A small image captioner, trained from scratch.
Model: 6.49M parameters, encoder arch vit, encoder norm layernorm, encoder activation gelu, encoder patch size [4, 4], encoder layers 12, decoder layers 10, decoder norm layernorm, decoder activation swiglu.
Rows from block 6 of the image encoder of a small image captioner, named by matrix and row number. Rows with one number belong to one neuron. Each number is 50 + 12 x the weight over its row's rms, rounded and kept within 0 to 99. All counts start at 0. After the name is the row's rms in percent of the matrix's.
After each neuron's rows are labels from the 100 images, of 14848, where the neuron reaches its highest value: "lies over" is the class under the peak. Only what is clearly more common there than usual is listed. The data: made-up ball-and-stick molecule models.
# fc1: MLP up (encoder.blocks.6.mlp.fc1.weight, 768x128), inputs 0-127
# fc2: MLP down (encoder.blocks.6.mlp.fc2.weight, 128x768, transposed), outputs 0-127

fc1.162 097:54 54 46 59 51 47 58 59 40 35 64 71 60 57 49 43 36 58 37 66 50 51 41 56 77 45 58 64 50 60 49 61 64 40 44 34 80 42 61 70 66 41 54 27 41 47 46 55 27 45 47 49 47 56 55 67 40 50 54 63 44 37 66 36 38 50 70 41 63 52 50 33 35 65 49 57 52 47 41 38 30 30 45 54 61 47 64 35 67 45 73 55 35 68 38 64 49 50 63 41 45 47 26 12 46 59 61 40 43 46 46 55 61 47 43 57 69 58 60 53 66 80 46 63 58 42 56 55
fc2.162 095:52 48 37 45 48 73 51 55 52 75 37 47 51 45 54 53 55 23 37 48 47 41 41 41 39 61 42 29 44 56 64 43 30 54 35 52 22 44 54 56 53 53 51 79 65 52 51 38 62 62 51 53 40 43 29 57 44 44 56 51 47 61 29 56 53 41 51 60 24 45 64 58 61 34 62 64 49 55 70 44 66 64 62 38 26 59 46 54 37 61 36 54 61 42 49 38 54 34 34 59 44 40 75 72 52 34 29 55 47 36 57 51 33 76 58 56 33 46 61 52 21 33 43 49 52 59 43 55
lies over: blue ball; purple ball

fc1.736 106:31 65 62 49 47 48 46 47 55 32 58 35 43 76 29 56 66 40 40 62 45 63 35 69 55 57 41 43 38 67 70 44 58 67 60 51 65 58 67 59 47 58 49 48 52 69 45 60 72 37 68 39 47 66 48 35 34 29 33 52 40 31 51 52 55 50 69 52 55 56 47 52 52 36 47 45 33 52 26 37 52 57 64 42 60 49 54 43 38 54 52 42 21 68 40 32 42 74 56 57 73 38 46 64 31 40 60 57 45 42 62 59 40 49 54 40 42 45 31 45 48 58 56 57 36 62 49 79
fc2.736 096:52 31 24 37 50 42 37 59 61 51 31 54 41 39 61 26 54 58 50 46 50 48 75 49 52 53 52 46 57 57 32 50 57 44 37 38 34 28 22 34 38 47 70 41 55 33 64 57 42 62 44 57 43 30 54 70 66 41 57 53 42 28 56 57 52 63 39 64 38 36 75 41 60 57 49 72 49 41 47 49 42 35 39 56 72 50 64 58 53 36 49 47 49 42 51 50 45 37 28 54 41 56 27 37 58 72 39 57 47 53 33 28 43 37 49 41 54 49 68 47 62 49 40 44 41 58 59 22
lies over: yellow ball

fc1.436 101:55 44 38 51 44 45 40 85 64 61 60 44 56 52 53 55 54 28 62 69 49 52 61 39 49 43 47 43 43 45 58 45 46 15 48 50 34 52 53 47 40 41 56 55 33 50 56 60 55 56 30 45 60 25 71 43 53 44 63 47 49 44 42 52 57 26 50 69 35 55 39 49 56 60 28 42 60 59 42 45 68 55 44 40 32 75 50 55 39 59 54 67 40 32 39 41 71 55 62 56 53 76 46 45 23 69 37 56 20 47 33 52 55 49 50 49 54 42 47 34 59 40 66 59 30 70 49 61
fc2.436 110:44 32 72 44 43 49 64 19 59 54 40 37 38 42 45 28 43 77 43 49 53 70 51 67 57 57 41 57 60 45 44 55 55 70 68 64 65 50 52 62 72 64 46 44 46 47 47 42 40 40 51 52 53 48 39 57 44 44 58 46 58 45 57 47 61 46 40 30 66 42 52 45 52 22 42 50 56 54 52 65 29 67 46 50 58 47 41 45 64 33 62 41 69 64 55 65 50 41 42 35 45 43 46 50 61 28 68 31 42 52 68 51 31 58 47 36 58 52 65 78 28 73 58 43 73 33 38 47
lies over: yellow ball

fc1.320 121:65 69 47 55 51 45 40 39 66 48 57 53 66 32 25 31 49 23 22 42 48 53 35 44 83 59 63 51 38 50 52 61 60 56 59 59 55 58 28 44 31 33 61 42 64 52 56 60 46 53 33 23 60 44 41 60 43 36 71 48 34 61 38 41 78 43 72 67 46 59 51 37 68 63 63 65 64 37 50 43 50 56 54 61 47 61 43 63 60 69 50 56 58 49 44 54 59 64 43 52 38 57 39 43 42 33 59 52 35 40 57 41 37 60 52 35 63 54 44 49 50 40 64 37 49 54 63 35
fc2.320 109:43 25 47 51 65 57 45 41 47 48 49 48 34 71 61 68 53 76 51 41 66 55 40 57 23 45 39 53 65 31 55 31 50 48 51 64 53 66 69 38 71 67 49 54 33 57 36 36 38 40 70 68 50 71 50 35 42 57 37 40 42 31 54 44 29 60 27 26 42 34 63 53 52 47 39 24 49 47 59 70 46 45 56 52 61 64 54 28 40 32 48 47 58 63 65 50 44 41 48 47 57 57 58 53 52 67 55 36 65 65 45 57 50 39 54 77 50 46 47 49 50 60 36 45 58 32 52 54
lies over: purple ball

fc1.408 135:48 40 46 51 48 50 48 59 52 49 70 46 37 44 62 44 44 47 44 41 59 66 57 49 40 51 34 46 47 45 58 69 54 25 58 30 37 21 34 43 34 51 59 55 47 77 62 58 09 53 40 51 45 36 53 35 50 56 60 43 41 41 40 71 49 33 60 43 63 37 71 44 43 52 81 55 50 62 40 59 47 39 51 26 44 51 43 43 62 47 54 49 65 37 25 56 34 58 44 83 50 40 48 58 36 40 43 38 26 37 73 47 53 57 57 76 44 56 49 54 43 37 53 39 60 54 47 50
fc2.408 111:33 45 60 59 38 58 37 52 33 48 46 43 42 43 44 45 50 55 45 55 27 36 31 50 67 58 64 66 38 25 47 61 55 53 51 55 70 45 51 68 40 47 51 61 34 40 50 41 64 61 62 61 32 42 52 51 45 44 52 61 51 58 44 64 58 61 53 55 37 53 35 46 53 60 33 14 65 40 38 55 54 30 36 71 45 53 43 29 72 46 37 55 41 54 59 51 37 38 75 51 77 43 51 46 55 55 45 50 91 41 36 54 55 66 56 49 43 48 28 50 55 77 52 58 31 49 42 55
lies over: grey ball

fc1.132 089:44 54 41 49 33 72 55 38 46 64 60 46 39 52 51 52 53 40 55 79 30 32 34 40 53 49 57 39 65 78 44 59 62 33 65 59 29 56 44 47 66 65 48 52 50 53 36 38 52 43 59 50 39 41 24 69 53 34 34 59 53 23 39 50 48 51 39 62 44 49 40 35 40 61 60 62 64 47 31 47 43 65 50 63 37 61 44 49 59 32 62 30 49 50 38 70 44 64 62 47 43 36 26 34 55 42 53 49 56 33 51 61 40 59 26 47 52 33 36 50 51 38 28 43 33 57 33 58
fc2.132 090:53 20 55 51 61 35 47 49 43 40 52 46 68 55 44 39 35 62 29 24 62 77 43 55 42 53 48 52 26 32 55 32 33 55 47 46 66 44 45 43 42 36 49 46 45 41 52 54 40 58 53 33 64 52 64 17 58 53 57 25 54 85 54 57 68 52 61 45 41 51 69 58 64 48 53 42 44 50 68 58 58 40 37 38 54 36 41 57 43 65 39 68 55 56 54 33 56 38 52 65 46 74 71 67 50 49 55 58 50 64 53 40 57 54 67 57 50 64 66 42 37 43 57 47 54 47 55 26
lies over: purple ball

fc1.432 112:59 47 43 33 30 50 36 45 56 38 52 43 30 53 45 63 42 57 61 47 69 61 68 48 59 59 44 69 68 45 39 35 52 46 50 59 40 41 51 39 42 72 40 27 41 56 56 49 41 51 38 57 56 48 57 52 48 55 26 38 56 52 44 53 74 55 26 60 46 38 53 76 51 45 18 28 42 57 66 57 60 35 55 36 50 49 46 50 44 34 65 29 64 59 36 48 57 68 61 48 41 40 67 73 61 57 57 58 51 61 49 69 55 47 63 49 35 39 56 27 54 56 47 35 30 67 22 57
fc2.432 105:44 58 50 57 71 57 53 47 38 23 58 43 68 30 35 27 51 23 41 45 49 46 49 65 58 54 57 37 14 35 44 61 48 32 35 47 56 54 47 56 66 33 44 46 45 49 45 90 43 37 43 51 50 44 43 33 60 40 60 35 56 30 55 61 44 46 63 47 50 46 63 50 59 50 74 49 62 31 33 44 46 33 42 59 40 55 60 49 44 40 45 52 42 39 55 84 34 44 52 55 54 54 43 53 53 42 52 15 54 49 57 45 73 42 37 47 50 63 37 60 44 43 61 53 57 39 40 56
lies over: green ball; grey ball

fc1.247 104:56 46 55 57 43 74 60 53 51 57 67 59 53 35 52 46 46 50 78 52 83 59 36 42 49 52 66 42 47 55 46 71 53 30 64 50 52 52 54 43 57 69 64 50 56 45 65 43 51 53 25 63 61 66 35 34 45 53 56 70 70 26 43 58 57 46 58 49 54 43 43 65 66 37 38 67 47 61 45 41 52 46 42 38 47 45 45 31 42 31 64 64 50 46 45 53 31 64 66 66 63 28 47 47 34 46 40 53 48 57 68 57 32 66 41 68 52 75 43 40 41 48 67 51 64 47 84 53
fc2.247 097:41 55 61 53 65 37 43 38 52 55 55 48 51 58 53 41 70 42 31 23 47 39 60 52 42 49 63 68 49 38 55 35 51 63 36 50 42 62 50 46 66 42 22 53 37 61 42 64 52 67 82 49 30 35 51 43 56 58 53 38 32 50 56 62 57 65 32 59 53 59 66 38 58 67 62 29 53 35 52 62 37 48 53 69 56 58 71 59 49 67 44 53 49 57 62 45 67 42 40 52 59 76 29 55 56 66 54 35 67 45 34 65 66 50 66 56 52 52 84 61 55 65 41 55 59 50 39 56
lies over: grey ball

fc1.356 105:62 59 35 39 63 16 50 37 33 60 49 64 37 45 26 52 41 76 37 59 76 36 36 56 61 45 62 60 33 39 49 59 63 47 36 63 41 48 56 51 48 32 56 53 44 23 62 51 62 46 44 31 39 70 45 40 54 62 50 53 33 45 45 63 57 54 48 35 39 46 65 50 46 30 37 56 53 38 43 56 70 61 53 35 69 57 46 58 54 54 46 47 53 72 57 39 35 61 64 32 43 43 49 33 60 40 70 35 47 48 49 74 49 64 36 39 53 42 44 56 52 65 69 63 50 30 58 62
fc2.356 095:39 49 53 40 30 76 52 79 50 48 41 36 62 50 72 56 42 43 54 48 40 48 62 32 75 58 60 40 63 41 58 22 54 52 62 38 65 49 53 73 40 62 53 51 46 56 56 56 59 53 53 68 41 39 21 69 41 55 35 39 52 58 46 60 60 52 46 49 53 35 31 59 44 44 63 54 32 65 33 47 64 41 48 88 41 27 38 31 57 50 52 43 54 41 31 58 55 51 44 59 58 57 51 53 64 69 41 71 38 51 54 53 65 40 42 52 31 44 50 41 79 46 49 55 50 54 49 43
lies over: grey ball

fc1.632 130:34 50 72 44 54 62 46 38 37 78 45 35 53 38 57 30 48 59 31 52 63 35 38 60 53 64 78 42 30 53 34 59 58 51 36 68 48 39 58 54 47 26 54 38 53 63 45 61 27 29 47 46 40 55 65 63 40 43 62 50 68 39 50 66 41 45 45 66 59 52 39 56 45 36 34 43 43 55 35 56 57 73 75 78 56 48 46 66 40 37 59 52 53 52 42 36 51 39 69 60 44 45 24 47 53 43 50 60 51 48 33 49 50 63 57 55 55 44 50 58 49 43 58 88 55 56 49 57
fc2.632 128:67 44 62 41 66 57 62 53 67 73 38 53 80 43 42 53 48 42 48 34 69 44 78 57 45 54 50 61 50 44 40 50 44 64 31 70 44 39 53 72 51 56 58 52 14 65 51 48 43 34 29 34 55 31 60 37 55 59 67 64 54 43 38 60 60 50 62 51 43 32 63 53 44 47 66 53 30 59 73 47 54 39 69 48 34 39 46 46 58 71 54 39 43 71 48 48 39 53 45 45 57 54 62 67 41 74 60 43 28 56 48 39 57 49 44 44 47 55 58 41 29 37 46 33 65 50 49 42
lies over: green ball

fc1.766 083:50 59 61 55 52 38 43 48 51 63 41 56 48 61 45 33 51 34 50 56 35 52 51 46 37 62 43 33 42 34 48 19 62 63 50 49 52 37 71 46 47 56 60 57 69 60 51 48 26 36 46 31 35 38 36 54 31 28 57 33 58 50 69 51 43 65 31 49 60 41 46 31 53 49 68 47 67 35 43 61 77 47 47 40 50 65 68 35 68 37 48 32 42 45 40 59 67 33 67 42 54 45 46 70 60 66 41 60 36 59 24 39 34 21 57 57 51 47 38 53 46 40 59 38 42 56 48 52
fc2.766 091:47 37 49 32 53 57 42 59 47 41 67 53 60 33 39 50 45 66 59 56 66 35 60 60 53 49 53 52 43 74 29 59 41 63 41 51 64 64 29 51 40 49 40 46 29 37 56 58 69 50 46 78 70 46 69 27 57 43 38 50 38 31 47 40 45 45 74 51 39 54 51 58 42 38 22 42 32 56 51 53 40 61 59 60 55 46 38 54 24 63 54 59 43 47 55 40 32 52 42 51 31 34 68 30 39 54 54 33 58 28 70 48 64 71 45 54 43 49 50 26 38 57 44 38 63 52 59 43
lies over: green ball

fc1.487 094:37 61 62 51 41 61 51 49 63 47 56 49 40 31 46 50 57 47 55 43 53 57 57 49 58 23 57 44 41 32 36 49 74 52 33 53 52 50 56 44 29 48 51 44 65 63 57 54 37 32 48 42 61 40 48 44 46 64 39 30 61 49 39 36 43 69 41 35 59 55 46 61 54 49 51 61 65 53 36 71 46 44 44 38 64 36 57 43 64 53 67 58 55 02 34 53 43 55 82 44 69 47 52 64 42 35 61 58 42 49 71 40 43 60 37 55 35 76 47 60 34 64 49 49 58 52 28 69
fc2.487 087:42 37 49 35 48 35 28 45 51 47 55 68 58 60 43 71 48 75 50 50 57 45 49 42 39 63 45 55 73 65 70 48 23 58 63 45 54 34 40 41 69 48 43 48 37 38 46 38 61 55 39 51 59 71 46 43 41 40 60 64 37 40 67 61 51 26 47 61 57 48 39 25 41 56 43 32 50 61 53 36 58 61 37 45 56 57 44 51 53 50 36 50 47 77 69 49 43 40 28 58 29 40 62 55 67 68 28 33 52 60 30 49 43 59 66 57 63 53 59 44 61 32 51 34 59 45 77 54
lies over: grey ball

fc1.45 114:54 40 43 46 49 52 46 48 30 41 34 54 78 37 58 54 63 46 44 55 29 60 55 50 35 54 51 51 54 52 63 61 54 46 33 25 45 41 68 51 58 49 36 41 56 64 35 47 53 70 45 52 29 67 67 45 32 65 56 51 59 64 66 49 50 53 40 46 70 51 36 60 44 66 72 57 48 61 62 39 65 48 39 41 50 32 41 36 61 37 65 54 60 70 30 44 51 43 43 74 48 51 55 40 31 58 57 53 27 61 62 50 61 48 23 54 42 64 61 46 30 53 33 80 47 29 69 45
fc2.45 114:28 54 50 65 63 34 46 54 58 41 78 39 48 47 57 40 52 61 27 57 54 49 54 49 76 55 62 40 71 72 41 52 55 52 62 54 27 42 41 39 33 56 75 46 50 54 55 49 62 42 50 40 78 51 31 47 66 54 48 36 40 32 34 50 50 50 41 61 39 56 65 69 42 34 36 57 45 41 42 42 50 41 44 66 53 57 78 48 59 52 54 64 54 33 53 50 40 70 68 44 62 40 43 47 54 25 36 62 58 46 32 48 48 44 61 47 23 47 43 68 73 63 56 38 55 62 56 69
lies over: grey ball

fc1.98 077:44 52 49 46 46 54 11 41 56 38 68 58 54 39 36 46 60 38 65 51 35 46 51 60 67 46 38 92 49 58 50 35 67 59 50 57 67 48 39 35 49 44 48 46 48 51 20 50 60 44 57 67 52 38 39 57 35 50 54 40 37 49 66 48 66 43 60 63 22 42 51 55 41 43 53 53 60 63 45 68 54 45 53 55 38 35 34 42 65 22 68 45 56 41 61 49 48 69 40 65 45 42 49 55 40 51 34 61 39 41 40 69 54 39 56 45 50 53 30 45 46 55 34 30 30 26 47 59
fc2.98 079:38 48 42 56 64 55 71 51 69 48 50 43 51 56 52 39 56 60 43 41 57 50 34 41 37 49 63 30 50 47 46 64 51 27 27 50 46 15 35 67 42 55 49 58 35 57 64 46 33 45 48 41 49 52 70 24 44 50 49 38 62 44 29 31 30 51 57 32 66 50 52 54 54 49 46 41 53 55 45 51 48 60 61 19 78 64 39 46 46 78 38 44 67 55 42 34 59 45 60 44 46 58 56 57 44 46 60 31 49 39 56 25 43 67 47 37 41 42 64 53 65 50 55 73 55 74 61 52
lies over: red ball

fc1.353 096:56 72 26 57 50 69 53 58 42 67 50 40 49 51 49 55 48 65 28 41 37 47 67 63 72 30 45 58 38 34 45 51 62 32 69 34 61 59 52 74 60 60 49 48 54 54 53 26 42 46 60 50 39 50 58 50 42 30 32 39 36 52 40 52 51 17 34 40 29 36 57 85 48 60 49 40 35 69 53 47 46 36 50 52 42 51 37 49 47 74 61 58 27 38 49 36 59 46 41 59 30 37 79 51 45 45 56 54 55 44 54 41 65 47 57 51 45 41 58 62 37 58 53 51 36 57 54 62
fc2.353 091:32 46 64 31 50 47 33 35 58 34 45 51 68 21 50 44 48 49 52 57 52 43 36 39 12 60 44 44 58 58 64 59 50 62 37 46 30 47 44 43 31 55 48 49 44 43 68 55 59 46 49 62 36 42 54 45 47 60 84 59 67 47 62 55 52 69 62 70 70 59 40 32 46 50 51 49 48 43 52 64 52 52 40 44 58 43 45 64 57 27 36 34 85 50 54 65 38 58 65 43 66 67 15 41 53 64 41 47 35 49 54 57 35 41 42 47 49 50 36 51 56 45 49 47 55 38 40 41
lies over: yellow ball

fc1.548 087:61 40 71 51 31 46 42 49 50 61 58 50 69 40 53 43 28 52 47 33 69 52 58 50 58 34 55 55 32 40 44 46 51 36 58 56 47 37 53 47 40 51 32 34 63 44 45 44 34 48 54 26 56 41 71 23 51 49 38 57 43 49 48 22 48 57 54 43 63 58 56 56 53 53 41 44 81 51 31 67 43 43 70 33 62 39 41 59 67 50 62 45 50 42 75 54 64 51 62 66 50 39 43 47 49 46 72 49 36 57 72 57 38 48 65 37 56 54 36 75 47 43 38 82 48 65 33 62
fc2.548 086:44 57 59 60 55 48 50 59 54 43 42 40 61 45 51 39 54 56 61 66 33 33 34 61 55 56 48 39 60 54 64 33 76 79 27 49 45 34 72 46 66 41 82 54 51 53 44 40 59 45 44 56 43 42 32 48 49 37 63 33 40 67 52 77 67 44 34 51 44 61 38 66 39 40 62 62 37 40 52 39 59 37 48 57 28 48 46 51 38 37 35 52 54 53 31 62 18 43 46 48 41 38 55 44 51 62 30 53 42 45 30 30 57 41 40 49 46 38 57 25 46 65 62 36 51 55 60 36
lies over: red ball

fc1.293 088:46 60 41 62 50 29 71 47 25 53 51 53 40 54 56 37 39 50 47 40 74 55 45 30 46 32 35 38 58 54 25 67 49 71 50 45 48 50 20 25 49 76 41 41 48 28 59 68 62 48 50 35 58 33 46 35 75 42 38 66 49 58 41 53 44 46 43 39 64 39 52 71 72 55 52 48 48 52 42 61 54 41 39 66 33 78 37 62 49 39 48 47 57 46 57 55 52 40 63 44 46 56 63 49 25 49 50 63 64 47 57 54 57 64 63 75 67 47 40 63 48 51 36 45 48 52 57 43
fc2.293 091:54 52 52 49 57 57 29 36 78 67 40 62 58 42 57 62 49 60 53 54 26 59 56 73 52 55 60 46 46 45 58 45 50 38 49 37 36 55 75 66 36 29 49 62 65 69 40 32 35 64 66 46 56 78 49 59 36 44 59 26 48 30 59 44 71 54 54 57 37 60 65 34 48 56 56 51 61 49 46 41 55 32 61 29 59 24 65 36 57 51 31 51 50 64 57 40 51 57 37 60 57 39 41 46 57 51 46 28 44 50 46 50 45 48 56 44 22 59 80 46 48 40 66 62 56 42 48 55
lies over: white ball

fc1.433 082:40 33 31 16 51 67 35 60 52 50 56 63 66 41 47 51 59 21 75 47 71 40 23 60 59 51 25 56 68 64 54 68 48 73 65 63 59 47 46 40 29 69 49 46 48 56 35 52 66 40 56 54 37 60 65 39 67 50 51 44 62 46 32 59 47 65 51 50 64 69 45 40 60 54 55 56 48 56 36 46 41 51 34 59 58 44 37 35 48 37 63 56 31 65 53 42 50 56 49 45 58 59 72 45 45 51 43 64 45 60 39 46 62 66 55 42 59 40 44 70 44 37 35 50 68 44 31 45
fc2.433 084:51 69 64 74 55 38 64 39 50 35 51 41 37 67 48 42 55 64 42 53 43 62 74 50 46 40 68 49 32 39 57 36 54 51 34 50 43 52 48 80 50 47 49 46 64 40 72 46 16 60 43 53 64 51 33 39 36 43 60 53 51 38 62 50 44 47 44 57 52 31 62 69 51 69 45 56 52 45 51 55 55 73 75 26 43 56 60 58 57 71 41 46 47 32 32 52 46 41 50 68 45 56 32 58 45 58 67 49 68 44 68 60 41 43 41 55 39 62 47 46 76 54 61 53 24 63 59 59
lies over: red ball

fc1.339 096:61 62 35 60 62 41 23 57 64 60 68 60 71 62 43 69 34 51 38 49 48 67 71 51 59 38 46 57 33 50 61 53 46 45 44 29 35 36 24 52 47 61 31 32 22 59 36 44 61 32 39 60 59 35 41 54 43 63 48 60 51 31 42 42 49 36 56 43 40 40 41 68 47 61 49 69 59 54 54 27 52 48 44 55 57 54 18 52 59 30 46 48 45 59 49 49 61 54 47 64 30 56 48 68 48 38 58 48 53 64 45 57 41 29 53 44 33 62 63 42 72 51 60 67 52 65 36 48
fc2.339 099:31 42 55 49 58 81 59 43 63 53 31 33 55 52 64 33 58 58 52 36 57 37 48 48 44 69 42 63 61 35 59 44 65 44 52 58 66 63 57 60 56 39 90 64 54 44 73 51 47 62 41 48 35 58 64 49 54 46 64 47 45 57 55 61 51 50 31 60 82 67 64 52 47 34 54 29 27 51 46 72 39 67 59 44 45 55 73 53 51 62 53 65 63 49 69 45 40 56 58 48 70 48 48 27 43 64 68 49 38 37 41 49 62 59 65 49 67 40 42 49 30 50 56 55 50 51 54 55
lies over: green ball

fc1.103 080:49 55 39 66 32 66 46 37 41 57 51 43 45 49 58 48 37 60 21 35 58 31 48 48 64 44 55 49 47 34 54 43 49 69 41 56 41 53 45 47 61 49 48 64 62 45 52 45 55 38 54 58 38 60 28 52 68 42 36 29 35 33 55 50 50 46 40 44 64 49 38 57 51 78 64 28 43 54 69 52 57 44 38 41 35 47 52 49 53 58 69 44 40 44 58 46 52 44 59 42 55 54 44 77 41 40 60 60 23 53 80 40 26 50 79 79 56 39 60 48 59 61 63 40 19 56 37 43
fc2.103 077:42 39 66 43 62 48 64 60 65 49 29 68 78 38 20 38 51 40 64 48 46 63 63 62 48 53 51 53 66 55 54 72 47 28 39 38 40 52 49 47 52 57 60 30 48 55 73 40 44 68 58 28 66 48 56 42 33 64 59 51 54 62 41 54 39 53 41 55 31 60 50 57 66 23 34 69 53 52 57 47 46 50 62 51 71 54 47 38 53 45 27 62 62 79 53 33 46 47 49 56 38 51 45 45 53 53 50 48 63 48 27 71 75 40 38 56 48 47 50 65 52 27 42 54 65 62 52 59
lies over: green ball

fc1.360 123:56 47 30 59 56 45 52 65 63 23 40 71 37 59 51 49 48 51 66 36 43 63 33 42 55 55 29 51 59 61 59 43 63 36 50 51 49 37 45 57 59 62 61 61 70 51 68 28 54 58 55 62 48 58 62 42 48 47 21 42 44 57 57 50 61 56 57 46 52 57 50 50 65 48 55 63 55 57 51 69 50 57 14 22 59 73 64 46 65 50 34 73 42 21 61 77 47 73 48 44 54 50 53 50 54 47 44 45 37 39 66 56 55 53 54 32 50 64 50 37 32 55 58 52 59 44 66 26
fc2.360 154:62 49 64 55 52 48 48 59 54 73 51 49 78 40 43 66 59 55 33 41 79 46 71 49 49 58 61 49 53 40 43 68 33 79 45 64 58 50 61 43 31 57 52 33 24 49 29 67 34 48 36 62 31 43 43 54 50 44 70 67 50 52 33 48 48 38 67 75 38 47 66 43 35 35 59 58 45 35 46 39 49 48 70 50 37 58 56 39 52 57 42 30 50 65 48 23 62 38 60 55 36 50 59 38 49 56 47 60 32 56 47 51 46 62 31 45 46 33 55 46 45 42 36 53 35 39 40 67
lies over: red ball

fc1.201 096:47 72 41 60 50 36 51 51 43 75 37 83 24 36 49 49 50 29 46 58 60 37 44 51 42 46 39 41 40 22 54 45 45 53 58 50 49 39 23 47 42 65 34 43 64 47 39 63 51 40 57 53 57 66 62 57 42 60 51 55 35 46 73 47 53 33 48 57 45 48 83 51 61 50 69 56 60 48 43 48 23 38 41 41 47 59 47 64 49 56 56 47 52 60 45 68 55 60 50 44 54 49 59 44 59 62 51 56 42 38 34 70 28 47 59 39 29 37 28 50 41 21 33 39 32 44 37 64
fc2.201 091:55 33 58 42 56 73 48 45 60 35 68 30 67 55 43 41 31 60 49 37 34 68 67 54 47 55 56 50 56 43 47 61 45 52 26 42 63 50 71 62 80 26 60 48 45 51 62 48 54 66 41 53 50 33 44 41 61 49 63 51 47 46 25 56 44 65 56 29 46 53 26 49 38 35 33 34 48 33 56 55 71 64 49 56 52 50 59 41 57 47 41 42 54 39 69 28 57 37 47 52 44 64 33 41 55 31 69 50 60 50 59 44 64 48 51 70 68 54 70 54 34 73 71 45 45 43 60 44
lies over: purple ball

fc1.188 094:46 38 32 38 43 34 45 52 56 53 57 63 51 47 44 49 61 53 45 77 63 49 48 52 34 34 78 42 54 56 39 38 86 46 66 58 58 58 55 64 35 52 39 52 74 36 61 64 59 44 45 26 54 62 36 48 59 34 41 48 63 54 49 43 55 53 42 53 52 46 65 59 40 47 62 40 63 32 77 67 59 41 40 55 67 37 39 46 66 52 27 56 50 24 30 51 43 46 55 43 37 42 58 45 67 52 75 45 52 50 42 70 41 50 38 56 69 43 64 52 41 43 66 45 53 59 41 79
fc2.188 082:31 62 55 63 61 61 52 51 52 49 56 55 55 55 63 64 50 76 53 22 32 58 32 55 43 57 26 48 35 50 49 62 44 55 44 54 56 33 55 41 44 35 55 57 50 37 34 58 39 57 41 61 57 50 63 58 50 69 56 40 26 45 66 50 67 45 31 49 29 41 58 51 63 50 54 53 44 73 18 51 42 57 65 40 46 46 69 72 49 56 73 50 62 62 45 54 51 60 39 65 54 54 49 50 25 36 27 40 38 77 38 44 68 42 75 57 40 51 45 47 61 56 46 39 41 34 60 35
lies over: white ball

fc1.718 120:70 39 60 62 54 47 54 52 64 30 39 70 53 61 57 67 42 43 46 47 37 42 23 67 67 45 46 56 70 55 69 50 49 49 64 31 59 34 53 42 46 70 72 48 44 55 51 52 37 60 60 40 57 52 41 30 52 63 41 39 36 69 60 59 54 58 55 38 65 61 36 59 50 42 55 42 39 38 47 35 50 62 33 56 48 70 30 41 47 44 54 40 40 31 63 60 56 56 48 42 30 36 61 60 43 38 52 53 33 72 74 72 35 55 47 41 43 57 51 29 54 58 58 47 60 39 32 18
fc2.718 109:53 50 35 53 55 56 43 67 56 66 54 55 67 63 54 59 42 53 46 23 58 64 71 46 34 34 35 52 50 57 46 40 33 36 41 58 58 60 52 63 39 35 41 38 73 41 45 43 72 50 42 67 27 38 70 63 34 36 43 55 36 29 33 42 44 38 42 70 45 57 42 16 43 37 46 31 57 61 36 58 39 51 61 25 54 41 63 49 67 68 40 49 43 45 42 51 46 46 60 49 48 55 51 59 55 69 57 48 56 31 31 44 58 37 38 62 56 41 36 62 49 31 46 66 54 50 54 73
lies over: red ball; blue ball

fc1.455 088:61 25 35 50 55 33 44 49 49 60 54 55 61 49 52 55 48 48 36 78 74 46 59 37 43 52 40 36 55 51 49 56 63 46 56 39 53 59 53 42 82 31 22 56 55 18 57 45 72 46 57 42 47 33 38 41 64 54 47 50 51 28 59 47 44 37 47 43 45 37 28 72 41 40 69 52 57 46 59 69 43 45 54 40 49 47 41 51 55 43 50 39 51 57 43 48 25 16 64 60 31 58 49 25 49 61 49 62 45 47 56 60 39 61 47 42 28 52 50 75 44 57 47 46 65 61 56 66
fc2.455 087:33 69 61 43 55 66 49 47 50 48 42 37 44 46 47 38 47 35 56 16 18 53 31 61 54 49 66 55 57 52 50 53 26 45 36 56 57 38 43 50 11 60 62 51 39 65 46 36 29 48 48 59 37 68 66 48 39 38 46 38 46 49 40 59 64 61 50 62 36 54 70 32 62 51 25 55 47 54 53 36 48 46 45 47 28 60 38 60 41 39 60 61 45 51 61 54 63 69 39 34 55 37 50 65 36 52 39 32 54 43 38 36 43 41 40 41 73 38 39 50 57 35 71 46 46 44 60 48
lies over: red ball